config.toml
arch = "vit"
model = "multi-label image tagger"
dataset = "dashed paths with two dots that lie on the same path or on different ones"
train_examples = 73750
image_size = 32
crop_scale_min = 1
horizontal_flip = true
norm = "layernorm"
norm_position = "res_post"
activation = "gelu"
mlp_ratio = 2
head_dim = 32
fused_qkv = false
bias = "none"
qk_norm = false
parallel_block = false
dropout = 0.1
inner_norm = false
moe = "expert_choice"
num_experts = 8
moe_every = 2
expert_mlp_ratio = 0.25
experts_per_token = 1
shared_expert = false
patch_size = [4, 4]
conv_stem = true
layers = 14
width = 256
positions = "sincos"
pooling = "class_token"
num_labels = 5
optimizer = "muon"
muon_scale = "match_rms_adamw"
lr = 0.0069
momentum = 0.95
nesterov = true
orthogonalizer = "newton_schulz_5"
adamw_lr_other_params = 0.0026
grad_clip = 5.0
steps = 18600
batch_size = 512
epochs = 129.1
lr_schedule = "wsd_sqrt"
decay_fraction = 0.2
final_lr_fraction = 0.05
warmup_steps = 550
weight_decay = 0.02
adamw_weight_decay_other_params = 0.01
Rows from block 6, named by matrix and row number. Rows with one number belong to one attention dimension. Each number is 128 + 32 x the weight over its row's rms, rounded and kept within 0 to 255. All counts start at 0. Numbers have three digits each. After the name is the row's rms in percent of the matrix's.
# q: attention query (model.blocks.6.attn.q.weight, 256x256), inputs 0-127
# k: attention key (model.blocks.6.attn.k.weight, 256x256), inputs 0-127
q.221 084:163142172110133126084146101088115124096135115192123081110169122114162093135134151139107106141150200107106093107157152081149206171179150115077141188097135162112102143162106146135162109111128148132159063142136045110128138140158146095138119153147117110147169109160094154121136147142158162146084132066117115188129089118075185173140122085114134130186127120061071118097059125145190134099142
q.222 096:152127147119067118135092150175149170033137130097113198101110193152173165154112165142082185169143174173116134142097114144099108122194136072153186135125146122159135130072137119122143142162123077112143104133120181167154166109103104126147122133142093160105133080107068135178101132161159177054099069088145177141089102110140110089136096141109151119197130141095149139154162145190170160114088
q.223 079:134107121119057137104136134140114166146158089158127093101121161123085069092109098140083157163125135165110110120135116187185151198107117130136159135132143174176090130112138074155199087150108126140094112144113099097171137128143130121107163148081084156153106193096102119151109113099103099113114093136082128157112160081106095126174123080156126117106158151158149094175170083124204156099136
q.224 085:120114096155077130080101177152160140109108142159123133119164171128148152122171109116084131157136085147084126110150133177125170125110107080139175182166085081202145103127145157080089138118097053105101083226112110166143110102095160118106144128096167078126136085092121151084123156145117127148042066151105157129103136141184058086134070099143114149199062095099084103134129132119171146153137
q.225 094:174149156160187147108075174117189116058081130114110128092142158064163145112127136100116181135116139165127114142126110147104139140125156156119093105089095081129151116069124103154143129144162070168116140159104198196169167115122088111110133144183111117080086112104126134182087191127117175131098118202123153102188125191140134131079108166182123157233112151142118104082159090158139144139116
q.226 115:173116086130066166108114151116095134129157134223122136136116125082152123169117150165076092148128148109143150126131133159135111143137132116101147153138080150055124145157148126116154080148106119107167140105088121192135095079093106148113068166107105096167114099131135081107096150125136118097145105107092107105098137132031069104095155109113113082191111130160137149097135102075189089115136
q.227 092:147135094133170097132091174185134163079075088163170102104160123135150154108154125120127135105145109122131112156111106125155105122138152146152186138137137124231159126157132088096073161167171177134151162167193159179183155133098119118114091127174154141159131165096117166137130066114076108159041156133081123122147136068200154154157137190095181121065129146154169115127140178090122194119128
q.228 100:097102131185098137156121126226185078095087120146179178182108130153143120074139141108095132150138119121117187085204106124125089118142118122188177141109179099206150129140099143191093160114119133136096139156131128111143154147129145174151072107104106088134113113106144165123154125116102137111184103120145162135151166099120118109077147162094167188105141138112106119115134112085156188091099
q.229 103:128164087123097095125137117072097109149162172140057099116129175153101097168147150204198124134119144128072130142135192160123088134170114138079114162168158151026148119098129145117151100134080084086108042091095049121074101110094156145109145139112113151079133169117115145141153170167152161142111156154103097129113122136044115143123093101131073073145062052120117129175095127176176078140147
q.230 099:066112052148202095104116149108086103116134136155122091139160104155124081150149087138209089144153068088105126150201180107178117131145145139146177116153124143129107118148091144152098151135116130106101091157168053117103130146141162139084134171130066102104170085104110163139125072146102152127133180086146132135130112137065104163139084176127152106085150087128166114166148177072129117153146
q.231 103:083105142140141114147155115145136130123141085075130109179109121201138176106129139100141144190169093144134149106126088129136155103124081111138159134115142146255136110168110147096073187068130109123163129127185129113129100147172135136147145096087164073118181139114175125101151089097047107170111064080157116149071163109239113107130142126134187176036137152114118126162096097171101184108134
q.232 109:091120147133063143120162127154156108115101137109131132163136159140163141161132108142118087110141131172109127090198110185057168154158111123109123192132145141126159121115135125067138122144124121129191046111099159160130090138093163118116151094114147075101086116081159105102130175144175146154107068106149129111106114156115111050116112098121049079143065109077086158151139076188203147144143
q.233 092:136105149134211116130087176156161180108037109074164190127118162080154148108131124078098095140136085120158138159180109083147124140089161139160153061125077143131099127106098157161093110149164095163167151147162110171173144156141103090135121148159086091075109051117127089182084087092104100073184097123133176122131150152126159165139157134194130159159172168125112099107136131162148147138120
q.234 100:137108167101104115130133141108144119168087160150128141130108115149116159131067111140129104132113114108096176100149185101133126144086148127105149120121094152021065130094158158171113119117139138065113142091124177139102118152195155116139178135132084175099161119133096179121132151152219136157216164124099127106147110173131164149173071123140133154189147111131098133084154134143093105125147
q.235 078:168107115132144131122110201131139140041120166184116137162175154052170132130101153137135101113121132128137086120095132156095094165127129159136139095129059114085123151066127111146138115163146123113174109154108216196145122121161093081104087148171106095124119129117153084200090201140142164121104127144092116129150132158155081132098131146170090093212107149121128151117186083156181139123155
q.236 095:174106156143157094155154112132137153153068089094164143136185106166096176135141092136144115101170183162140096135108116065098151125145099163125134138138157141199162115154125102073120110162196178116178145105171174147161172138111183163152159099123158142144093159127108076111133053118111106150081128112090106120080134076202154152148180115137138121017130132126148048089129122147122097118125
q.237 126:099165133135130104109104111103103105115161112095028110070104151136100113188172165157183121104115108116114125150082132166117114146127145179090100139115157223045157141130131150104171085145109123092155144057143119147094077106092113164148155186071200134122158164147155098095123141159165129171142120176119109133148176167094147165159138099154087105092130104144169188138138084133125116151147
q.238 108:131115106113127144091111112139090128166161152198088078089136130092103100163104101139079117100094096117128108101120140116172125192149138171106095145133100180000106140132114148129112093196134132125144177103103132177112090134103106090126137168103159142161156117153142078080131185143161106131161134172155114139148055198091129089152130090147103106188145124141146161097154145093105101161193
q.239 107:126089129111141131114138154123120158148144214183129103125143175126113075160125100133204169090094119131125125124134123134124119183158114129052100116118122121000122131103124161166126172175176139100071097106106152123097100126158107104090185087147095136092159116155144122137143153145173163108143166166129075155161036201088111117053093123138063134209151107076117150098110153143120143159174
q.240 094:178140151153122107132098134161157169117076114130193168113104161183195137133135107136089089120191090130125086150176052119109152119107115119160144135134112116195119129170134093091139165170174087109199088109133105149172138127127119110146072084158068078095079115065106102138117119091114099087099122114111134092107112071099115132070134127119195033090134125108117122115147121179140163114098
q.241 110:132110110131149110067103106192128173127101122204120090124186175135123128090178076122096136125148088141108087106168088124137133150153079108158152186143108079138156098147112177110082143165147087122117113214144099155146157136058117120116093105100113083148121114101143134085176136127062145092039119153137105138085102124169061076103103111118151146121128104083135100127117124119161175138149
q.242 080:145127139150110141132164176098154129106102130099200177141155108127135103121097106108127088139131128158129127132141150132086127091103127104129166095110117109219105120141114091070109187052132159102082094151099180118138170108156147136111140069178125122121116089134093125177123040133122077175100154155051170119149158101205081160146131123128110138145098097073076111093110157165159114128083
q.243 086:104093075147105094105080191151124143077151155140079182138096141097178116135143159159193076086102128109129146150108137174111118131120154136113164072096098175087149132144145120127166088141158163117108127078098154180125092098094089104161118151181070136088152140120156121210078138125166105149130192138062147081153193078112110174117096115121107096184139104144120203144148108098178159155112
k.221 093:132156115168196172134131103142095058083153088130158138097147155171131107140159123109122155061151134131076113115154077094117153092117107170201173137158125170131221152130107160128107123105102133169095141151131100157155116133139133163145112151131163135157141146100118112113116126119085154197076195126151113177037093124190146170083155102123132076113096178112121160167085146121112116143091
k.222 102:125169139120060077160106141145169158145162141184114088136156159168161182163142165133110147133084136120140126136093163133181121139144148156115142153132127153132076162160133144151153128163117138101170135136153168081071085099094124134164105106058112127163157148179116157160152136133147112120141084126114170124127141145130157160180186144142078171089144144156151153139105096149121105134140
k.223 073:143106120169129120159138151189181121110143107115107117076064117149158116171135139182123152184171058145127165124115100158127161165099127081100150129120096149207082138088151096124173125136108126102101078086141132178129104137153123140151116148125100180055133212195078112162160112092140176135107118110132115104134153110151122178097165072096152109124152128129102132162142075084106113105114
k.224 075:076131119143104124144080151115028096147133114139141129113067112152086179153085121165122121159161096157137111158096123144155129077140102112107118073156151168171104125097139092152115109095115106146080035139116091101141150123154149156100105139154059122144068145085093092135067076131118152115105157082143137135098093142110105129175116142132038189121077136076145119126126100152130114087143
k.225 100:180169174131110114091114164117092157161140140105144134076123170105104132198099117158124050136145112177105107102117166087165159145188051075098118066186151148207133087069125086125182133126125115116092105140218118160135139153058149097114177150147117107121105098147103090167128142151148159119112134094110127090135218188094067151136091104152112080137108084132147077151102094059131066136160
k.226 115:089115122147101107135118110128083105100122127065154134117090143108124144169141160101067079106098127116118110080110196168093110127135122152099152131108116149110087112084097104130092100089111133128124050178147091096135148115180122126098086140131090091131175134066105118205113110112162073129092078151146153179147034098142145171139135151181130083186094128156127146081129153078071123168136
k.227 088:105076154140113151119116155113105146234121177184106118137177119166124101145071181108133161119136126147157100151123095102154114100146084115140132090170132064136125148154158101151117120094119091117094129141073210109143120113133144167130155100163111188130071145095172090129081151091057092129085162119121125139102180108102058128105109140096155141069150141120159081118178118175086085104092
k.228 094:147073089205110079133127182133147090089101145140057133114073147182123150145122130190137160124102092112162143167163106140077149154118131127169134132121158090134096121129114130119079156121123162154168126160108110117122128177151072147150207135100134120123128166192123116177108123173126000143108138067148140092134141126070131115166141094125103124091183154104145197152177112131118090057046
k.229 105:109180125159164135171104097133058070115085100153135132115104112097142117051120118095088195118069121057100188129129127080178115126133161133136136169124106183103153140112107195116135107127125142113106086138101119092132101139126148118154019157135146152125132137146111162083152114123139191097160130109128153159116060126107148095095171152121067136173120153105094168103134093140128171183147
k.230 118:140088105120117143132126135093091076167113125182101090120132098113106115106131125085078220121095103101133149170097089113152133144150149187197150153101146101081127129133135196151110121091129167136109143150046158112087112141138130145149118126108183144145092172113188179104075147091111110097174164128149126168103106109125142126092139117128091131145155133114098170092193128168103144142104
k.231 110:138128132136114130141129145174185134149159087144136127120092142150147094091125160153190168162187118132126124198132065138052078085090152144182097157108159098158100131160167135146072169077184153107147130095054103104170141113102109115160156117166128165150105119143107116088145113093122044115086069105161168117127165150171135155091113088091132163097129162156125134178110125158116175052058
k.232 104:119093144174107107106138145138063108084143092203139156130057127143113101066125106159108126150160161111088158116107129147082149090119174096154102138113150201159126167086106125160155101115150172186151102136173084086114143139137134088200092151145118103168149083176057132094130128103175116131065081118128150135103098119120170127160107126131094133090130145154155148176077068121149139067149
k.233 080:179119089111110094096125164128142151074143134104117117100165148110113154210140144161120105110148175169122123110090149121141210132145102120174178124151142075144129115113116097125188120128157113154121153084141163153093133150099105155123242169082146095137143177141180136185137144160169129149148139142077161047161198172130131139118150097153154071152148128111132123152058174081187088082140
k.234 099:100179156148197108122134112114080139110177084113133084135185109078130148104111122113143105160128098203105063092139100088167137109178139165083112142145137121090148068110170166098141102156157093172112134160171153210138140176096164125081110138102133105098175127120137073145105188160153203159167130150083127138123099103129143142178081179143129127135125104109121102123114178120178132171211
k.235 076:196142184131115135118128138103066134163134152118144157087108145065111098176145116133116083138175109165074162131123135123145126121161127094110128088218130158164139117043142100137142112151140141105087115176191101115158131150096162081121127124162113094141097091118112140152115139091146135131095120088127143108117188164131119122126098096166117066108087094084137117138113072025074084097151
k.236 097:122030176141107137145128064146118148164133157170152131155118111189166114128075166106099136099172191172155082133077071119118067078098141139118131129102183122137117177156161084143158120115133115137148129103107200126155127113157143124147119098180123178138107179112175149135138119125075098178136149188139157160132138088106112117114127151091178161083101171192115094160136140214161164090127
k.237 138:162197152106150161139141087156088104044136097115164124119143126123169071103165122082135178124107150050085136128159166104127142134163113111202093219134144135100145126141094158126136154143178169091092155090128105095152145137135118073190096145121155130150157058133125134054171146119153127099137088156127122126147106140140169172118110099053182098129110134131125086091080110120122223105144
k.238 112:106140115080166144114172106151063136081166140108178089125199117100119152151115094063065081133107123148078106063113178114146164151156121121128126183110139140054150079094122119131164116161148140128080141147177116149097142140154136119113109137143131126132189118101137109117145144085153176107127118181107111129113057098146180141163073179125131076132100091102126077087093178063128147160193
k.239 109:142090093108172085093150107158090134131133127139131128086109083064138131120157113100078116151125106106118175088111129125174116092109149144109073165137141158106142095102149210104144108130116139132093140149168107153090110166145129132121061141127166122085193113155158123157146150122159184136191108122108142063073103135107157061125075170143036089150084104110112168120111117049136142177181
k.240 092:147095078203078118132111131142126137151100153172147167109135141151114142172083199142087125121138145159127189078121068111118117102131150132172170069136158122173128142107107107161135096101165148160182179132093176102095111120111136142161137157168128133112154158128152151181139071125133025143132109142122178043132203140152137113099144142126133136131180129139154140140093125083135092142114
k.241 097:115068091124107129137118126097051105173071158175106086090070078141100167147071130117064158142147084115140141138074149171151101081135137094119148143115137128154114133135126114132114106119103100134086063159098143116118145123154149199147123135169081167166073223103143193182097089113115125134129141127150153113112081114086130106148153141143052114096116181092148124117129122149101120136120
k.242 087:103116155116143103125067127113124151196142162140118149149090086152133133112122095148206110137168138196207118118158079132123120094075120135109116044140118164177113161120153131105141127140104063140100133091120155156125089098086130124113130102110108102087100122157142101139091116175110165166124157119059101147078202150120058121092100134135107172082107096125137123131142141198165110128141
k.243 084:152158140155107142100123088123063135138099098157156153100127075109141064127174154127157144136103129054122163154142130131123130086182106061173089129123140136156096134086119183123169107103153135174085146093104126116120141121155112101189082109109100114097145076100159091088105128099161129108162097148109145097117146203110113206092105081125154108106131146150121119131146087125104163110127